config = dict(
    dataset='simulated stained blood smears',
    horizontal_flip=True,
    encoder_norm='layernorm',
    encoder_mlp_ratio=4,
    decoder_activation='elu',
    init='kaiming_normal',
    orthogonalizer='newton_schulz_5',
    ema_decay=0.99,
    warmup_steps=160,
)
Rows from block 4 of the decoder of a small segmentation model, named by matrix and row number. Rows with one number belong to one channel. Each number is 128 + 32 x the weight over its row's rms, rounded and kept within 0 to 255. All counts start at 0.
After each channel's rows are labels from the 100 images, of 14976, where the channel reaches its highest value: "peak on" is the class under the peak. Only what is clearly more common there than usual is listed. The data: simulated stained blood smears. In brackets: how many of the 100, against the usual share in percent.
# convs0: first 3x3 conv (decoder.decb.1.0.convs.0.weight, 48x48x3x3, each kernel summed), inputs 0-47
# convs1: second 3x3 conv (decoder.decb.1.0.convs.1.weight, 48x48x3x3, transposed, each kernel summed), outputs 0-47

convs0.29 [163 127 129 135 112 143 141 108 110 147 106 123 135 114 102  98 107  92 206 137  38 134 158 195 152 123 186 139 184 126  88 169 117 171 132 166 158  82 124 159  96 141 150 130 176 144 149 125]
convs1.29 [ 73 147 179 131 167 118  93 142 149 115 140 174 177 123 154 115 159 129 134 101 197  89  91 150 102 112  80 102  94 135 165  62 132  94  92  97 117 117 155 140 168 189 121 144 131  93 129 174]
peak on: small cell (98 vs 25.4)

convs0.32 [197 138 206 128 136 139 161 141 149 145 124 131 121 128 139 115 128 142 137 128 129 214 155 179 192 123 147 130 162 159 139 127 118 145 147 104 208 134 143 214 119 146 132 167 140 111 139 132]
convs1.32 [158  97  50 121 125 151 139 102  63 168 134 109 136 105 130 116 120 162 117 192 169  94 118  86  81 148 168 143 152  95 120 152  98 107 164 169  97 146 108 163 153 108 151 177 172 106 111  84]
peak on: nucleus (80 vs 4)

convs0.21 [ 77 157 141 144 150 144 102 131 111 122   1 112 144 130 194 111 127 164 122 122 165 107 112 147 123 147 135 184 150 186 141 140 117 131 106 111 169 145 160 147 142 202 150 135 136 139 138 136]
convs1.21 [163 138 159 116 107 105 147 117 166 167 229 157 112 121  40 163 106 152  90 136 122 135 160 131 128 109 105 106 102  91  83 118 169 142 188 132  67 124 122 138  99  88 133 118 118 119 111 108]
peak on: large cell (100 vs 9.7)

convs0.20 [122  90 109 113 166 141 129 141 143  97 165 161 222 130 109 142 143 130 138 178 122 160  96 161 127 101 163 104 198  96 189 168  82 128 149 128 124 158 171 191 123 165 102 128 119 104 148 117]
convs1.20 [117 170 170 149 102 111 145  98 110 168 143 133  36 147 132  96  76 118  94  95 143 116 168 110 121 143  82 147  61 131  65 126 197 130 117 113 121 102 117 104 153 102 164 152 128 145 139  81]
peak on: large cell (98 vs 9.7)

convs0.30 [103  81 174 143 160 134 221 130 134 108 151 144 111 127 178 132 134  95 181 100 177 169 136 108 123 166  89 127 109 107 136 181 123 126  58 138 109  83 161 135 118 136 121  98 160 171 145 169]
convs1.30 [118 189  88 157 106  83  93 103 105 176  85 119 167 140 113 120 104 208 133  99 103 103 126 122 114  93 128 145 183 115 141  70 116 123 198 103 115 121 112 108 143 127 135 189  76 136 101 116]
peak on: large cell (48 vs 9.7); platelet (31 vs 0.4)

convs0.1 [112 153 103 135 172 106  48 180 103 181 100 117  88 121 177 146 123 143 134 113  84  64 137 168  87 133 109 162 149 157 121 114 124  79 161 108 124 118  94 177 114  82 155 110  77 117 150 115]
convs1.1 [120  88 117 126  67 135 131  40 192  76 140 129 189 128  69 109 156  80 126 199 131 127 113  99 165 114 168  98 112 122 108 136 114 168  86 124 141 126 136  93 159 126 123 126 156 124 112 147]
peak on: nucleus (57 vs 4)

convs0.47 [ 58 112  70  89 129 181 171 126 104 185 105 113 126 120 112 145  92 170 120 119 119 101 116 137  83 135 114 165 184 118  76 155 146 140 114 156 141 125  91  70 139  96  94  69  81 139 113 139]
convs1.47 [127  92 197 171 116  40 133 147 157  65 152 138 118 162 135 140 169  63 150 157 120 103 127 122 197 124 117 116  77  93 159 105 145 146 163  95  98 164 134 109 143 122 139 126 170 135 132 136]
peak on: nucleus (66 vs 4); large cell (26 vs 9.7)

convs0.19 [178 126  95 151  82 142 209 153 146 102 109 108  90 152 155 137 122 143 135  94 100 205 124 186 221 122 144 134  76 136 152 135 139 135 161 138 144 106 103 151 155 145 112 119  98 121  94 138]
convs1.19 [ 68 150 171 106 133  79 107  83 120 156 169 151 188 133 156 131 121 129 125 153 149  46  79 123  79 143  81  99 130 131 126 147 134 149  83 109 157 103 142 100  79 138 154 145 106 138 165 186]
peak on: large cell (79 vs 9.7)

convs0.43 [210 141 186 134 143 152 166 137 108  93 130 105 118 121 134 102 140 134 121 150 111 188  40 135 177  86 135 161 139 137 135 135 135 107 165 128 192 124 104 207 105 129 149 124 156 115 153 144]
convs1.43 [106  74  99 136 134 136 110 136 179 163  96 120 139 114 119 128  56 128 122 145 167 116 180 136 127 207 134  67  97 128 146 116 100 192 130 122 112 119 142 117 138 107  92 168  70 154 122  60]
peak on: small cell (97 vs 25.4)

convs0.7 [ 85 119 140 122 181 114  86 148 114 168  57 152 102 120 117 167  81  92 146 106  86 111 166 128 128 152 103 184 163 142  81 117 166 158 159  80  92  88 120  84 129 143  98  98 179 140 120 156]
convs1.7 [134 129 148 133 106 104 181  83  73  85 135  78 104 116 132  80 191 127 114 168 148 123 110  79  96 124 125 101 127 161 154 158 155 151  96 131 159 195 163 119 115 117 175  88 105  81 118  73]
peak on: large cell (84 vs 9.7)

convs0.26 [151 104 111 178  67  94 142 149 142 189 155 180 135 121 196 128 120 148 144 130 174 168 152  98 116 141 108 113 151 115 172 186 117 172 132 154 139 166 140  77 118 134 128 196 125  87 154 154]
convs1.26 [ 89 160 156  68 210 167 133 149 157  75  97  80 146 130  71 148 182  88 109 168 107  96 156 155 126 150 159 147 139 159  85  91 127  97 126 113 105 128 141 130 166 117 142  96 170 152 132 120]
peak on: nucleus (63 vs 4)

convs0.39 [ 81 123 104 136  81  88 104 102  83 134 112 112 156 130 109 141 113 112 125 140 107  79 119  88  80 121 157 130 101 121 136 115 148 105 109 118 113 151 118   0  94 125 143 126 113 115 111 127]
convs1.39 [137 126 100 126 218 151 154 155 152  87 130 150  77 114 157 125 155 135 140  89 144 149 131 190 190 172 115  77  96 153 101  90 106 142 123 106 115 120 118 211 166 140 123 112 165 143 144 145]
peak on: small cell (63 vs 25.4)

convs0.34 [163 197  79 168 140 114 192 150 107 144 157 109  87 122 113 118 115 127 113 147 145 145 161 162 159 119 125 137 209 153 163 167 145 161 135 148 184 134 164 194 132 175 149 170 142 137 143 129]
convs1.34 [119  17 205  82 105 116 100 116 193 131 106 152 199 134 167 120 144 134 139 159 147 116 105 121 127 141 154 139  92 164  99  98 153 139 121 120  93 105 134  91 150  92  99 135 121 111 150 126]
peak on: nucleus (100 vs 4)

convs0.14 [ 73  66 130 145 130 110 111 203 160 126 155  90 147 136 146 126 124 145 125 140 152 127 153  72  55 164 130 140  66 101 151 174 145 105  88 104 134 150 180  93 130 117  81 128 114 160 112 170]
convs1.14 [181 221 135 123 126 125 129  34  93 152 144 171 118 119 124 120  89 172 132 150 123 100 132 118 156  97 109 117 119  93  77  96 110 111 169 153 125 133  85 115  86 149 157 130 110  89 108  78]
peak on: large cell (67 vs 9.7)

convs0.40 [ 55 151 113 140 152 142  50 117 140 145 142 136  98 127 137 129 113 124 142  91 103 107 151 113  59 130 104 110 119 122 130 139 115  95 102 164  74  98 125 141 147 115 136   6 107 120 131  91]
convs1.40 [144 132 131 154 114 135 124 139 141  89 104 154 208 141 140 123 149  75 151 161 138  80  88 158 112 151 122 107 143 116 164 112 131 157 116  97 173 165 167 137 119 221 115 166 158 145 103 206]
peak on: small cell (98 vs 25.4)

convs0.17 [ 94 176 120 145 170 117 149 170  77  94 145 114 173 129 159 144 101 101 107 122 150 142 118 159 198 109  87 152 140 133 119 187 165 134 108 114  77 112 183 202 131 193 109 134 110 124 106 118]
convs1.17 [139  58 149 120  72 154 119 113 185 176 101 128  94  84  94  80 152 170 120 177 136 125 137  95  76 157 157 129 156 166 108 100 109 154 156 112 137 150 134  72 117  77 117 143 115 109 181 154]
peak on: nucleus (100 vs 4)

convs0.15 [ 65 125  70 121 123 104 159 184  96 202 129 138 191 133 155 149 108 105 151 118 169 177 125 137  92 147 169 134 187 129 101 112 148 135 131 120 107 126 112  62 172  88 130 168 143 116 125 158]
convs1.15 [149 119 121 154 134 169  37  70 195  51 118 138  96 149 110 135 172 149 151 156 128  71 145 138 168 141  65 153  86 125 148 145 102 134 134 143 130 156 119 132 122 154 127 154  99 156 120  98]
peak on: nucleus (36 vs 4)

convs0.0 [ 30 148  64  87 150  98 105  63 147  84 183 118 122 122 128 113  99  90 130 150 160  81 130 144 120 163  92 121 131 155  80 111 103 154 107 100 106 104 120  99 110 106 122  77 127 134 132  94]
convs1.0 [190 146 183 181 104 169 118 151 136 141  60 166 132 123 135 131 150 159 133  75  72 146 154  81 113  82 156 137 142 109 181 140 183 145  87 143 114 159 124 127 155 140  89  96 108 142  98 162]
peak on: nucleus (97 vs 4)

convs0.16 [ 79  78 101 142 167 107  97 125 110 163 140 143 135 127 105 137  97 100 128 144  89 116 104 163  84 163  97  88  74 170  92 135  65 102 103 145  50 148 163 125 141 118 109  80  86 144  95  93]
convs1.16 [155 204 161 123  69 183 133 118 135  88 118 140 119 100 155 131 136 141 135  77 117 112 168  92 113  89 122 142 143  68 187 133 190 153 134  64 179 101 108  99 140 153 134  88 133 126 120 142]
peak on: large cell (100 vs 9.7)

convs0.45 [ 32 157  67 131 117 110 100  76 111 134 145 126 140 129 103 135 108 112 134 109 126  76 166 104 136 109 100 112 160 145 127 180 160 139  94  95 115 136 127  38 111 177 146  92 104 122 125 174]
convs1.45 [189 101 142 115 137 143 128 165 132 135 116  76 113 126 186 132 115 129 142 167 184 112 135 131  63 159 195 175  84 143 111  88  90 123 181 144 121 100 118 154 138 106 117 187 158 130 119  69]
peak on: small cell (59 vs 25.4)